Weights of a small masked image model.
Model: encoder activation swiglu, encoder layers 12, decoder layers 6.
Training: normuon at rate 0.0052, batches of 128.
Data: trained on simulated telescope pictures of galaxies, 195000 training examples, 6.0 epochs.
Rows from block 6 of the encoder, named by matrix and row number. Rows with one number belong to one neuron. Each number is 200 + 20 x the weight over its row's rms, rounded and kept within 0 to 999. All counts start at 0. After the name is the row's rms in percent of the matrix's.
# gate: MLP gate (encoder.blocks.6.mlp.gate.weight, 1280x320), inputs 107-213
# fc1: MLP up (encoder.blocks.6.mlp.fc1.weight, 1280x320), inputs 107-213
# fc2: MLP down (encoder.blocks.6.mlp.fc2.weight, 320x1280, transposed), outputs 107-213
gate.636,094,220,216,203,213,167,200,215,186,224,232,172,210,190,176,220,190,189,206,205,185,178,191,217,225,198,241,205,177,180,207,204,200,182,178,190,197,169,200,173,193,176,196,211,197,189,206,184,180,230,196,202,211,222,190,166,214,202,193,202,234,192,202,192,193,200,178,252,192,217,186,192,181,216,192,165,164,209,193,205,232,215,207,173,199,239,169,192,182,192,219,173,206,187,200,218,195,236,195,162,198,214,232,191,231,187,198,209
gate.637,109,213,226,188,231,194,186,184,181,201,202,223,200,238,217,207,186,185,195,191,194,198,168,190,264,192,204,197,178,214,237,182,176,184,210,169,212,180,226,202,242,218,181,209,203,217,198,199,195,196,203,188,205,223,218,213,195,206,222,206,192,224,225,162,164,180,212,219,208,202,184,250,187,185,213,201,216,195,212,189,182,144,210,211,202,185,202,185,207,186,187,210,212,190,194,198,164,168,199,212,206,216,194,228,183,173,182,174
gate.638,101,253,217,192,179,167,205,194,198,237,204,235,206,221,237,190,213,202,195,223,196,199,200,176,221,182,208,179,251,215,197,180,235,174,160,206,241,208,220,175,222,193,189,235,207,219,204,219,163,201,201,202,206,207,192,194,198,202,192,173,201,206,196,213,200,227,249,197,211,156,219,148,227,180,178,211,212,206,192,212,220,176,222,227,193,180,178,207,184,176,203,196,182,225,225,202,190,175,187,196,207,205,232,167,197,197,183,220
gate.639,097,206,219,205,158,232,181,167,205,217,236,210,191,161,194,218,162,204,186,200,175,207,192,197,207,166,196,197,218,204,195,176,202,179,213,185,179,197,196,208,198,204,192,239,180,200,193,201,220,212,192,217,199,211,185,183,208,177,179,207,182,167,175,207,163,224,174,160,226,186,190,180,210,201,207,199,223,200,225,221,192,220,251,219,219,187,199,183,194,200,185,229,208,225,221,238,219,216,201,206,179,197,180,176,179,198,165,214
gate.640,097,219,195,219,194,195,203,247,221,196,181,137,184,204,187,172,226,207,184,159,207,195,234,181,207,172,214,233,187,243,203,201,219,224,205,182,161,201,216,207,215,219,192,192,191,202,210,182,241,200,173,209,207,218,190,197,203,186,143,215,174,195,211,183,196,185,231,199,191,199,220,225,198,169,200,189,191,194,220,226,225,214,201,164,232,216,187,191,207,221,176,188,188,196,186,225,160,192,192,205,200,230,204,225,212,192,198,181
gate.641,094,194,180,180,210,196,214,237,219,195,219,189,202,182,218,173,200,197,204,214,193,216,194,191,198,185,155,214,193,189,137,237,211,184,186,187,182,193,227,218,171,211,223,204,189,206,188,204,214,186,176,216,182,199,185,188,210,186,182,250,201,189,194,194,229,205,199,216,212,228,175,213,213,198,216,203,226,175,200,208,200,202,207,205,203,157,214,199,224,176,194,221,191,223,216,174,207,178,215,210,187,190,203,187,216,219,180,176
gate.642,098,185,186,212,202,200,180,187,214,193,176,185,199,208,187,226,197,220,221,213,193,200,185,209,194,194,206,195,212,228,180,189,180,171,158,166,202,179,230,188,201,204,178,203,232,178,188,206,224,200,210,171,206,189,205,214,234,193,169,224,202,206,167,207,223,214,174,194,210,194,230,243,159,174,194,159,203,177,206,187,210,203,248,200,200,241,183,195,207,208,212,208,202,217,222,197,184,206,194,219,229,211,184,225,212,231,241,203
gate.643,089,164,187,174,197,216,214,202,221,183,195,200,202,202,198,189,205,187,169,221,167,235,177,195,180,207,195,197,193,198,206,210,174,195,211,192,211,202,249,212,193,183,182,195,171,182,176,229,184,196,237,171,208,179,221,208,190,202,222,209,190,168,167,246,207,212,208,247,180,207,217,197,189,177,209,181,224,203,199,190,178,209,249,188,211,176,222,170,221,185,193,190,171,219,242,183,187,217,245,186,241,204,197,212,180,208,194,199
gate.644,100,172,205,201,210,182,243,278,195,209,194,175,173,241,210,202,196,178,246,215,179,219,176,233,198,209,208,219,226,200,205,182,220,157,236,199,173,213,192,188,181,169,186,239,194,195,198,213,193,192,188,189,182,225,223,190,202,237,227,221,212,207,169,217,181,202,208,230,162,177,212,172,186,173,189,192,186,189,198,221,181,182,163,218,196,183,224,214,201,196,232,184,183,209,158,199,165,177,203,224,169,192,228,178,168,217,203,242
gate.645,100,216,195,178,204,196,212,168,184,196,221,192,248,197,204,201,216,200,149,228,175,216,191,191,215,188,186,227,206,202,238,194,211,229,194,203,196,229,231,181,202,202,181,183,181,199,190,219,225,192,219,216,212,183,198,212,217,180,204,189,216,197,179,218,195,208,215,163,198,195,161,188,226,219,155,229,219,185,174,218,178,184,203,190,194,197,235,181,216,192,200,191,182,190,225,196,244,213,206,217,197,182,244,188,222,214,226,209
gate.646,108,197,239,202,203,212,226,189,191,177,228,201,230,152,194,199,174,203,212,219,216,175,239,186,186,184,189,214,201,175,201,200,219,172,179,204,191,234,225,178,189,198,197,174,179,190,197,207,212,192,209,192,170,224,195,195,190,220,214,213,188,191,214,186,194,181,215,189,192,195,179,198,193,223,199,213,215,204,215,167,238,227,222,183,196,185,202,198,204,195,178,219,209,194,211,222,205,204,235,181,149,204,181,223,178,185,205,226
gate.647,097,228,211,207,200,204,188,210,212,209,213,218,205,232,197,207,151,191,168,212,211,155,192,202,197,227,162,192,183,215,219,167,225,177,181,224,242,189,216,195,177,177,236,181,192,200,210,194,198,193,210,183,204,178,197,177,247,185,241,170,175,195,225,215,208,211,199,192,236,160,203,182,191,212,211,238,211,203,164,170,180,175,215,230,182,180,165,210,172,197,199,229,204,181,204,203,215,200,193,197,221,201,207,249,197,199,203,197
gate.648,101,195,200,179,230,176,193,199,181,207,205,183,187,203,205,203,232,154,178,206,181,184,232,218,216,193,173,202,205,223,161,160,203,212,199,204,195,230,195,177,213,194,168,199,219,173,204,159,177,200,210,202,208,223,215,190,198,213,182,186,241,199,192,242,196,180,207,181,206,178,196,195,206,194,182,208,195,191,231,213,193,200,194,204,197,186,192,208,245,173,229,176,231,201,214,222,211,177,201,226,182,190,182,211,177,198,212,183
gate.649,094,207,206,171,233,213,173,176,232,229,179,172,200,236,220,237,210,211,199,231,206,178,192,216,226,205,230,182,184,209,201,253,220,168,199,181,220,225,217,195,161,194,189,190,211,215,205,209,184,203,187,230,222,213,188,161,201,175,209,205,176,214,205,200,227,206,182,221,186,169,159,201,234,198,198,211,183,199,195,193,195,198,175,211,244,184,191,227,190,200,215,210,212,150,210,207,229,206,221,197,241,192,236,200,190,203,216,194
gate.650,099,203,193,225,218,192,210,191,220,205,241,191,196,205,206,209,233,237,176,203,204,202,197,199,194,228,235,181,177,184,177,227,181,191,179,218,209,200,176,214,211,189,180,190,195,210,244,183,195,196,189,174,216,192,231,157,208,174,228,188,151,227,202,207,201,189,242,200,205,210,218,195,190,237,224,170,167,205,216,199,192,196,208,176,184,225,211,206,206,208,190,195,182,164,241,179,207,208,165,165,185,190,214,221,197,203,199,190
gate.651,115,209,220,178,177,186,174,227,211,217,189,208,216,235,231,241,223,184,155,184,210,216,190,204,195,194,219,194,201,218,232,230,208,182,192,221,228,174,210,187,189,182,212,211,233,191,175,214,197,170,202,216,228,188,185,193,187,190,197,156,190,213,156,220,201,185,208,208,177,216,187,236,209,197,184,199,185,205,214,197,177,189,202,173,189,214,211,179,199,204,215,211,198,223,192,178,216,205,197,224,172,208,205,180,209,190,222,217
gate.652,103,217,174,191,190,212,191,201,213,201,180,186,185,194,223,219,231,213,236,192,229,203,174,187,204,214,203,200,175,210,178,176,211,211,236,171,207,206,177,225,215,194,183,224,205,201,210,203,187,195,206,195,162,241,183,203,198,219,204,212,236,201,162,216,190,229,183,204,242,195,186,205,170,203,224,202,212,179,165,216,183,209,183,195,215,176,202,203,240,194,197,177,209,202,207,213,228,199,214,202,197,220,199,187,163,190,167,222
gate.653,100,222,220,203,191,243,158,189,203,219,183,185,202,227,196,167,185,197,199,174,196,202,222,193,175,210,225,176,230,214,215,199,181,179,207,225,205,196,173,207,195,210,192,209,236,207,211,217,212,226,196,222,171,221,208,225,215,190,231,224,172,236,207,174,211,232,200,206,194,195,191,229,184,180,182,193,188,207,198,206,173,200,204,205,212,201,233,222,206,213,202,199,202,180,185,168,209,170,205,200,179,162,208,216,224,186,180,184
gate.654,109,192,218,199,175,200,199,201,198,213,205,200,213,220,226,173,166,197,194,189,243,220,200,178,190,156,207,224,203,222,231,205,210,188,177,201,214,200,217,198,193,225,227,169,198,240,211,203,183,200,206,191,153,200,195,210,174,184,191,222,196,207,220,188,173,198,243,161,182,199,174,176,210,201,217,204,241,219,163,209,215,183,199,200,212,200,194,198,211,208,216,247,178,208,181,204,214,202,180,172,181,169,234,185,253,197,206,172
gate.655,092,218,171,199,204,212,197,199,198,235,194,199,192,230,225,211,196,208,189,214,183,214,178,229,186,188,211,219,179,180,186,160,201,202,203,176,201,178,191,201,187,177,190,215,188,202,222,197,155,156,167,218,187,218,230,220,211,189,217,198,195,227,192,176,159,181,215,219,200,222,188,178,201,236,184,195,214,214,200,185,214,202,237,211,204,225,188,180,187,213,213,189,185,167,214,206,240,191,204,194,196,196,197,218,217,226,212,214
gate.656,088,208,208,218,221,200,223,194,194,218,227,205,228,158,228,216,198,197,171,189,221,199,195,226,188,214,187,216,192,197,218,226,188,157,183,208,196,177,179,192,211,166,202,187,217,175,187,189,187,197,216,203,241,222,196,203,201,179,209,186,224,196,215,201,202,218,230,196,195,239,201,192,199,186,188,201,234,209,201,229,201,188,184,202,198,205,205,171,166,211,191,203,155,217,194,213,227,207,223,223,219,223,209,191,215,234,221,192
fc1.636,094,218,195,235,209,184,196,189,211,173,221,193,237,186,214,220,211,178,202,164,162,221,189,207,219,216,206,171,176,194,184,219,201,223,199,166,205,220,146,211,200,195,228,193,188,193,183,183,232,206,178,226,168,215,238,210,180,182,161,214,221,203,222,215,174,186,198,176,189,191,163,203,214,202,203,196,188,205,198,214,193,208,191,173,170,192,175,225,207,215,229,224,185,176,169,196,202,195,226,207,197,204,180,215,189,173,187,232
fc1.637,106,184,197,192,210,212,206,165,226,216,176,187,180,215,212,197,204,214,186,187,186,218,196,195,224,215,231,196,237,205,196,183,184,223,190,207,189,182,201,215,186,222,210,185,230,189,215,202,183,221,214,188,206,185,233,180,184,194,194,186,225,220,203,211,212,217,208,236,192,206,230,209,249,214,196,203,212,224,240,231,176,245,203,161,174,213,175,184,189,174,235,228,187,218,181,176,236,224,202,186,208,205,213,214,203,212,212,193
fc1.638,095,222,179,209,196,158,208,223,203,226,189,217,171,209,190,190,203,192,206,234,168,203,215,171,193,166,212,173,191,231,195,190,173,170,194,230,247,168,224,183,146,174,203,209,200,231,164,192,178,214,231,192,214,173,223,208,193,194,174,210,211,206,224,208,201,217,221,213,242,155,218,179,241,209,177,196,182,198,211,216,232,153,217,200,189,200,178,209,194,181,190,191,173,204,172,186,220,209,210,220,186,206,186,205,217,199,206,201
fc1.639,105,199,189,177,224,231,211,183,225,218,232,189,200,198,198,193,177,184,187,216,156,223,182,207,192,224,210,210,176,182,182,211,226,216,201,146,183,153,202,224,225,173,224,200,180,175,181,216,175,229,229,191,189,186,192,191,176,203,190,209,195,165,206,198,185,228,175,166,229,184,204,205,218,212,186,191,179,207,209,210,193,177,175,173,197,209,192,176,206,209,195,230,196,156,174,222,230,207,226,196,211,168,191,189,217,190,240,181
fc1.640,093,193,192,227,186,203,185,202,192,207,231,177,235,181,160,189,225,195,220,185,191,195,196,209,203,220,196,199,236,208,213,196,212,218,165,205,202,212,187,187,186,187,195,236,238,155,202,160,201,193,212,211,201,223,231,178,203,190,194,205,212,187,156,206,183,177,223,224,209,193,183,172,219,202,211,235,183,160,231,190,222,191,213,222,216,198,203,189,171,211,205,244,215,219,191,179,174,221,240,183,193,187,188,194,187,207,202,183
fc1.641,097,192,209,215,235,183,151,168,190,206,183,170,215,187,176,213,232,201,200,202,179,153,202,196,205,207,206,183,183,220,226,182,197,222,211,207,198,225,200,195,215,195,196,199,232,210,219,203,211,236,182,219,193,205,199,188,168,226,192,220,152,253,189,225,159,217,212,193,191,207,200,186,225,208,196,190,170,214,195,200,179,170,195,186,187,210,183,191,204,197,193,214,208,203,180,225,223,173,196,204,183,208,192,231,173,167,200,195
fc1.642,095,229,200,189,214,211,183,211,195,181,206,199,186,200,198,211,207,231,174,166,229,194,193,187,234,185,178,212,230,186,220,208,202,219,198,222,187,170,231,190,184,189,204,205,212,214,171,202,211,211,199,203,203,183,175,217,194,201,143,183,231,175,208,173,220,184,196,190,223,232,231,164,203,209,170,209,226,209,189,195,180,219,185,200,183,209,206,194,167,197,208,205,239,212,202,210,232,213,194,166,255,196,213,143,221,198,205,228
fc1.643,093,201,223,202,207,166,184,196,215,239,206,224,204,256,257,204,233,200,180,181,197,183,209,230,200,200,221,216,215,203,177,198,216,221,198,213,191,191,205,209,211,202,192,214,217,240,204,198,197,253,193,171,200,178,187,238,202,213,154,157,211,207,232,227,190,194,214,204,189,197,204,222,186,218,241,208,233,189,209,178,196,198,164,199,224,191,197,196,180,205,207,214,205,214,183,182,176,193,154,233,171,229,175,214,219,158,197,219
fc1.644,101,186,216,210,191,224,181,197,172,203,198,218,214,210,231,215,179,217,185,159,184,233,209,219,165,200,211,191,204,141,216,209,186,209,183,210,206,198,202,203,186,203,208,197,194,197,212,178,203,205,230,183,229,232,170,201,200,220,212,185,166,211,196,201,226,182,240,183,192,231,204,207,209,210,189,224,195,217,235,157,189,216,205,203,211,178,194,185,198,227,185,173,183,191,222,202,196,225,190,193,209,235,208,236,211,180,195,226
fc1.645,096,229,209,208,204,200,190,239,187,209,218,184,171,161,169,178,209,226,207,187,225,189,220,241,165,200,219,214,205,257,238,171,197,220,187,196,205,217,181,188,210,202,228,196,200,197,204,245,207,198,158,188,238,189,199,208,182,175,217,234,197,210,202,230,209,240,183,198,197,181,227,187,199,177,181,202,173,179,207,197,216,215,210,220,189,216,199,182,171,184,174,206,200,217,220,203,163,204,193,171,186,224,174,189,194,177,211,221
fc1.646,111,242,223,205,235,184,192,225,203,182,221,212,219,212,197,196,209,222,189,200,212,177,217,196,191,176,181,185,220,198,198,210,197,195,176,193,193,208,220,184,186,199,214,173,164,186,170,182,207,192,174,198,178,246,219,172,195,181,208,201,170,238,208,209,233,195,240,199,208,200,196,215,208,204,199,213,212,196,240,188,198,222,211,203,208,201,202,180,211,208,195,188,180,195,149,221,194,210,198,201,173,217,219,220,177,186,186,197
fc1.647,095,186,206,200,196,173,169,183,194,185,182,221,207,185,208,154,223,228,168,197,205,171,158,186,236,188,188,206,192,201,233,228,227,179,220,190,233,190,212,224,204,222,197,167,192,206,210,193,195,170,192,224,227,244,174,179,201,224,217,211,183,220,219,190,223,211,199,190,178,215,204,209,170,204,197,218,225,204,215,208,208,158,223,191,183,186,205,196,193,220,209,215,183,195,200,190,219,211,187,174,240,191,180,185,203,217,210,200
fc1.648,099,227,219,171,221,224,189,169,179,210,201,165,213,186,171,187,196,182,230,212,191,204,185,199,210,175,161,184,178,200,201,181,210,201,217,201,191,200,182,179,235,212,194,186,240,215,211,171,227,232,200,194,208,185,193,193,184,200,208,179,197,218,208,228,217,176,185,153,209,219,220,231,202,185,207,177,181,203,202,202,188,203,225,207,209,227,167,207,208,152,209,214,225,212,222,199,203,181,171,177,206,166,199,213,177,195,229,199
fc1.649,087,157,217,237,197,191,226,208,212,189,209,191,232,177,209,203,193,173,205,154,189,212,219,189,209,187,172,167,209,210,205,205,187,223,200,217,179,208,214,178,227,180,194,173,187,202,210,175,213,239,197,206,161,172,188,216,204,192,167,203,174,222,201,196,217,213,169,199,179,210,145,218,175,207,211,200,201,200,153,196,213,191,242,205,203,232,211,212,205,192,215,175,174,198,170,182,221,241,202,202,211,196,205,223,201,195,208,211
fc1.650,094,157,195,185,191,209,186,181,200,190,183,185,186,169,194,216,186,206,208,207,204,169,188,179,205,222,175,194,170,203,200,192,171,189,241,176,211,206,185,211,168,192,179,196,213,204,200,195,187,206,225,197,218,208,141,210,169,216,192,193,189,190,195,211,190,204,200,212,223,206,184,214,179,148,196,240,218,193,196,212,189,195,191,202,216,190,190,165,196,183,188,216,236,194,203,246,210,262,229,232,215,224,215,220,189,205,174,180
fc1.651,109,191,177,225,218,218,201,187,208,197,166,183,212,220,174,186,204,222,213,201,221,171,214,215,171,170,187,210,191,186,164,210,198,225,209,203,183,219,227,224,233,154,197,170,222,191,205,212,179,175,186,192,166,165,207,210,156,227,204,219,212,200,189,206,158,202,205,208,215,231,222,232,161,229,188,198,178,208,179,208,209,226,234,166,191,151,211,205,203,227,224,216,258,202,183,205,216,226,199,183,202,207,166,203,227,209,186,202
fc1.652,106,212,197,138,201,202,165,235,196,159,198,221,193,184,201,198,198,210,192,209,164,229,228,230,221,205,219,196,200,198,165,225,218,223,199,197,191,180,195,227,209,215,190,190,168,159,217,187,204,198,192,192,224,194,239,199,207,205,216,190,193,193,237,178,178,178,208,217,200,200,179,205,216,210,229,187,197,232,254,225,196,186,199,171,156,221,206,229,210,190,192,193,216,185,214,167,201,206,206,205,225,190,178,147,177,215,192,229
fc1.653,101,219,187,229,183,204,179,207,191,185,196,197,193,220,209,183,221,233,180,192,178,228,194,214,204,210,193,186,211,232,166,181,192,204,210,216,194,191,167,215,177,196,210,156,200,206,222,215,197,184,226,224,211,219,181,213,220,173,197,198,164,182,243,232,211,204,223,189,203,169,176,171,221,170,206,223,242,196,210,230,221,194,205,201,201,215,198,218,205,233,192,198,206,157,227,222,225,231,226,209,227,212,197,187,184,229,218,206
fc1.654,103,204,203,180,178,222,210,210,179,194,193,218,215,205,213,191,183,216,189,165,221,183,206,178,187,173,191,226,220,206,207,193,241,188,172,211,182,191,210,154,184,220,222,223,197,202,235,216,197,181,170,232,170,201,186,220,203,177,200,156,195,184,206,185,162,206,216,184,209,226,187,188,205,199,182,227,212,203,236,193,190,201,202,232,214,174,217,229,208,201,196,238,172,225,200,205,257,223,204,201,166,185,205,194,208,171,215,182
fc1.655,089,191,200,194,179,179,206,194,170,156,218,191,187,227,195,199,189,174,247,177,194,223,188,180,173,205,191,204,221,227,178,189,213,211,229,202,209,223,194,229,208,210,206,198,202,201,206,209,204,199,205,213,174,187,219,216,173,193,198,198,217,217,169,203,185,207,168,217,191,216,186,223,206,199,177,246,188,185,161,185,246,241,204,192,221,222,187,194,203,187,209,200,194,169,217,210,220,233,203,191,207,204,161,178,187,193,200,220
fc1.656,091,206,188,186,204,197,204,190,229,198,182,202,233,185,186,201,238,213,210,218,235,220,205,203,197,184,213,218,229,219,207,173,218,155,173,193,189,209,237,226,215,249,210,194,195,195,229,185,188,232,197,199,198,207,222,165,215,168,197,172,215,206,194,186,209,233,154,220,213,227,195,196,238,219,183,187,207,195,199,210,220,222,188,207,198,232,242,197,191,198,184,156,208,192,185,198,181,204,210,203,227,207,212,198,217,196,187,207
fc2.636,047,189,182,194,220,214,215,206,189,150,191,181,183,223,177,227,179,187,213,158,230,189,187,179,217,185,225,189,192,209,205,230,221,209,231,180,172,196,193,190,205,197,222,171,210,190,160,178,195,206,182,204,187,211,181,199,158,185,197,188,188,190,169,133,198,191,202,206,188,180,189,195,184,184,179,199,181,207,191,187,192,217,209,205,195,212,220,220,226,216,190,166,178,231,179,186,243,218,243,218,193,191,183,202,189,166,178,215
fc2.637,177,179,191,211,214,205,201,156,183,147,209,193,217,215,213,184,184,213,179,195,195,205,179,175,242,205,147,207,224,182,210,197,175,224,187,188,238,182,195,208,168,209,196,160,196,213,186,213,209,193,200,209,208,214,213,201,190,200,221,167,201,204,183,186,220,243,233,172,203,211,220,155,217,228,208,224,196,212,220,200,159,195,228,208,224,206,201,218,222,213,191,218,209,192,200,215,182,196,188,193,203,266,212,193,187,226,195,132
fc2.638,093,205,215,189,181,160,199,206,198,195,160,191,207,231,207,203,177,179,191,173,193,174,214,197,201,186,201,220,188,235,190,206,175,234,240,221,213,158,202,154,182,186,199,230,210,235,153,225,177,182,242,222,215,189,217,199,190,182,224,217,201,185,203,215,206,196,179,185,189,205,212,178,221,207,209,185,221,187,214,210,236,185,210,181,189,212,195,217,205,211,214,206,212,196,181,206,209,209,204,229,185,202,193,200,215,172,221,234
fc2.639,135,187,190,237,201,190,205,203,231,209,151,198,173,184,184,175,159,193,218,213,223,209,175,168,202,212,182,161,207,231,209,188,200,181,222,190,210,194,209,211,223,169,189,208,205,204,212,189,221,201,211,183,183,212,207,178,197,241,206,195,172,190,193,162,200,210,203,233,186,217,214,204,209,212,188,184,200,210,191,230,184,203,237,173,203,229,250,204,198,201,176,224,203,182,202,199,177,225,206,211,184,211,172,189,248,170,170,176
fc2.640,047,153,198,193,191,223,191,211,191,203,242,189,237,206,209,229,227,200,231,217,189,210,186,231,182,207,210,202,212,221,234,207,209,193,192,166,185,202,179,185,210,208,185,178,235,156,193,163,221,199,213,177,221,230,191,214,157,199,199,209,210,187,195,200,235,168,235,168,238,165,194,171,207,191,203,196,213,189,220,188,190,161,186,194,229,247,225,186,206,173,192,231,209,180,175,170,219,213,208,174,178,237,194,187,140,175,178,220
fc2.641,066,202,180,183,228,197,191,196,195,219,223,203,211,205,185,204,200,218,168,198,155,206,209,168,212,207,197,165,180,180,196,179,198,195,221,204,208,172,184,182,152,210,190,198,185,213,218,179,212,215,183,195,201,224,199,213,173,219,193,209,181,185,201,144,190,242,218,217,209,213,216,203,236,250,180,220,190,180,203,199,185,186,201,179,223,198,194,211,205,227,205,188,198,232,187,237,181,163,234,201,213,217,182,236,201,183,192,206
fc2.642,141,219,192,193,173,225,205,191,207,170,222,202,213,196,217,200,208,194,148,196,230,203,175,226,191,190,204,215,155,185,207,224,216,227,202,234,212,205,151,192,219,189,198,210,200,199,213,230,195,197,211,201,167,226,167,244,222,201,174,213,205,187,199,177,218,218,203,209,179,209,218,202,246,182,195,192,185,185,191,223,202,250,124,229,192,185,186,214,178,209,185,207,190,201,186,194,256,211,221,190,247,184,209,150,195,203,185,233
fc2.643,046,244,213,184,206,182,229,184,237,194,235,216,191,228,211,187,198,222,182,177,210,147,226,220,221,186,179,195,184,190,210,209,213,232,201,231,188,196,198,239,204,193,192,165,228,259,206,211,207,232,162,226,191,210,203,194,200,242,184,181,229,191,187,192,166,170,208,195,204,205,191,210,195,204,235,185,234,199,212,176,190,171,188,182,196,194,200,203,184,223,181,239,190,203,203,177,169,225,197,207,199,191,164,228,240,175,198,214
fc2.644,060,216,199,222,226,223,212,186,185,178,230,218,225,201,214,198,192,202,186,166,202,224,208,227,212,224,206,208,186,144,189,198,207,219,168,180,186,181,196,182,222,205,193,214,218,240,189,183,208,200,214,188,206,224,195,195,185,201,235,212,192,210,234,212,200,228,199,232,201,200,265,195,225,219,187,213,198,204,211,209,202,221,205,215,196,206,180,211,208,219,203,214,169,200,213,213,184,211,195,195,196,211,191,186,208,225,201,197
fc2.645,062,227,196,188,210,185,205,193,196,159,206,202,223,188,220,211,175,202,220,176,215,210,201,211,209,209,232,196,201,181,197,199,229,201,178,211,194,212,220,212,183,199,203,164,190,181,193,201,203,181,200,189,239,200,190,250,189,199,171,194,185,229,196,241,188,181,189,157,239,182,164,165,191,209,193,216,198,201,219,180,184,196,195,198,187,224,201,220,216,225,204,215,212,164,188,163,196,213,205,191,169,156,178,188,171,201,223,210
fc2.646,157,173,202,199,185,215,208,202,187,233,181,195,207,188,181,187,194,228,219,198,181,187,175,165,189,183,234,221,210,195,192,197,223,158,159,177,204,204,187,229,183,199,227,211,199,190,193,212,191,195,226,227,198,195,183,231,200,198,249,214,194,212,195,202,142,145,235,212,179,229,225,219,188,188,158,218,238,214,179,217,206,221,223,229,223,213,225,230,215,201,207,202,215,193,185,159,185,161,208,232,198,166,186,214,206,206,195,212
fc2.647,065,215,209,183,199,176,209,187,186,203,190,222,181,167,177,181,196,195,213,182,190,220,165,189,207,201,198,193,202,170,190,225,225,203,229,210,187,216,229,178,189,223,187,199,209,217,193,195,160,184,208,205,204,196,212,201,206,202,186,221,209,222,190,209,214,204,185,165,158,223,214,218,161,197,214,171,193,202,218,196,200,180,200,171,187,203,195,197,167,190,183,171,191,186,193,184,212,220,171,217,209,223,206,225,180,242,209,181
fc2.648,164,213,199,242,230,176,202,184,209,214,185,189,161,207,178,197,181,186,227,208,187,195,191,222,189,207,192,228,228,202,222,180,215,153,210,213,216,183,191,197,219,210,196,219,158,210,206,213,191,205,203,200,168,229,199,201,207,209,183,212,192,177,223,200,192,200,179,174,180,182,189,240,199,170,213,228,190,172,206,191,203,191,207,209,222,206,210,205,124,187,222,188,216,194,195,187,200,247,212,172,221,194,236,213,207,209,199,218
fc2.649,106,203,210,198,205,162,216,200,242,180,214,162,214,205,210,189,198,205,197,232,188,205,184,221,215,133,177,232,222,207,198,200,209,183,225,198,200,194,172,172,184,221,223,188,194,201,201,191,183,191,203,204,211,225,190,220,193,251,265,165,216,238,207,222,202,193,218,220,187,239,208,242,205,196,219,181,195,195,186,181,206,213,186,216,158,211,181,205,218,167,213,184,214,208,232,181,172,203,175,175,248,222,207,195,222,183,174,219
fc2.650,121,192,155,176,158,191,176,236,197,190,223,235,166,177,199,220,211,176,204,252,216,237,216,186,221,201,222,217,193,191,183,203,184,169,208,204,210,202,221,223,199,216,192,189,173,169,197,202,196,203,227,179,159,248,210,183,215,208,211,228,250,184,217,195,170,208,180,190,195,195,191,231,191,187,206,167,193,185,198,241,160,199,208,194,194,234,220,218,188,169,218,188,221,192,207,214,210,200,193,212,189,212,187,182,223,167,198,229
fc2.651,156,231,201,186,160,201,174,217,185,173,162,203,202,213,211,191,190,219,200,199,204,167,207,222,199,209,201,214,195,191,182,211,221,194,218,205,190,203,181,232,243,217,235,200,212,201,176,187,227,141,191,199,220,189,212,215,174,213,192,200,209,205,200,241,213,163,187,217,201,189,209,218,230,211,191,223,173,230,200,202,226,174,206,177,203,177,165,165,165,200,234,226,189,182,184,184,213,204,206,196,213,187,179,188,206,182,158,195
fc2.652,166,195,209,246,217,201,239,186,172,211,167,186,201,216,198,157,207,249,203,220,169,198,204,207,184,224,213,174,204,185,224,165,183,198,188,184,173,193,218,186,211,201,234,173,220,209,233,210,216,196,188,191,209,211,182,218,191,165,206,218,170,209,253,215,218,175,189,200,211,234,179,216,199,170,194,196,208,206,190,180,198,220,234,203,222,192,199,175,219,205,182,210,180,203,232,189,191,213,205,192,176,204,218,226,231,198,207,181
fc2.653,090,242,189,211,152,230,203,188,199,187,247,204,204,230,200,184,187,213,192,192,227,209,166,197,203,196,212,216,208,192,206,210,202,179,200,193,213,213,174,198,197,201,176,205,173,172,224,221,194,168,196,230,229,217,206,156,178,140,183,174,204,164,159,188,181,228,207,182,183,205,197,151,167,182,210,160,203,196,188,196,182,148,217,214,220,170,165,179,190,191,207,198,193,196,212,208,207,182,211,204,177,212,219,230,213,200,217,213
fc2.654,102,195,201,215,201,204,183,194,168,195,245,192,221,192,187,217,193,200,215,210,212,220,226,203,224,196,182,212,203,214,218,197,223,162,179,212,211,174,185,155,226,170,189,233,177,196,217,244,217,206,184,162,178,193,187,225,209,200,177,205,211,246,155,213,194,247,192,191,209,188,214,203,201,202,205,218,213,199,215,209,215,243,200,198,216,161,232,193,191,196,209,175,170,212,255,154,217,201,177,214,235,152,178,224,183,188,210,228
fc2.655,051,222,221,240,204,197,193,189,209,203,197,203,233,217,217,197,167,172,188,208,193,216,189,213,204,161,180,190,200,241,197,224,201,203,233,187,202,204,190,231,220,227,210,189,213,205,183,184,162,193,236,204,209,199,224,178,181,203,204,171,183,195,176,173,173,194,175,230,217,223,230,205,219,220,212,211,222,195,182,191,245,233,203,189,211,206,206,212,209,200,198,202,221,222,180,185,218,211,193,208,211,212,179,195,216,202,181,203
fc2.656,045,184,177,190,224,221,225,171,237,199,205,155,220,212,221,216,211,214,220,189,210,221,205,180,210,203,204,178,222,159,190,209,178,212,185,193,171,197,210,193,233,226,217,200,215,196,193,195,176,202,141,215,216,204,211,161,206,202,233,195,198,198,225,175,194,182,178,203,219,201,214,218,166,193,181,211,200,198,201,184,170,183,146,168,192,199,219,198,235,207,179,191,202,198,200,220,198,219,216,215,241,202,214,183,195,197,202,186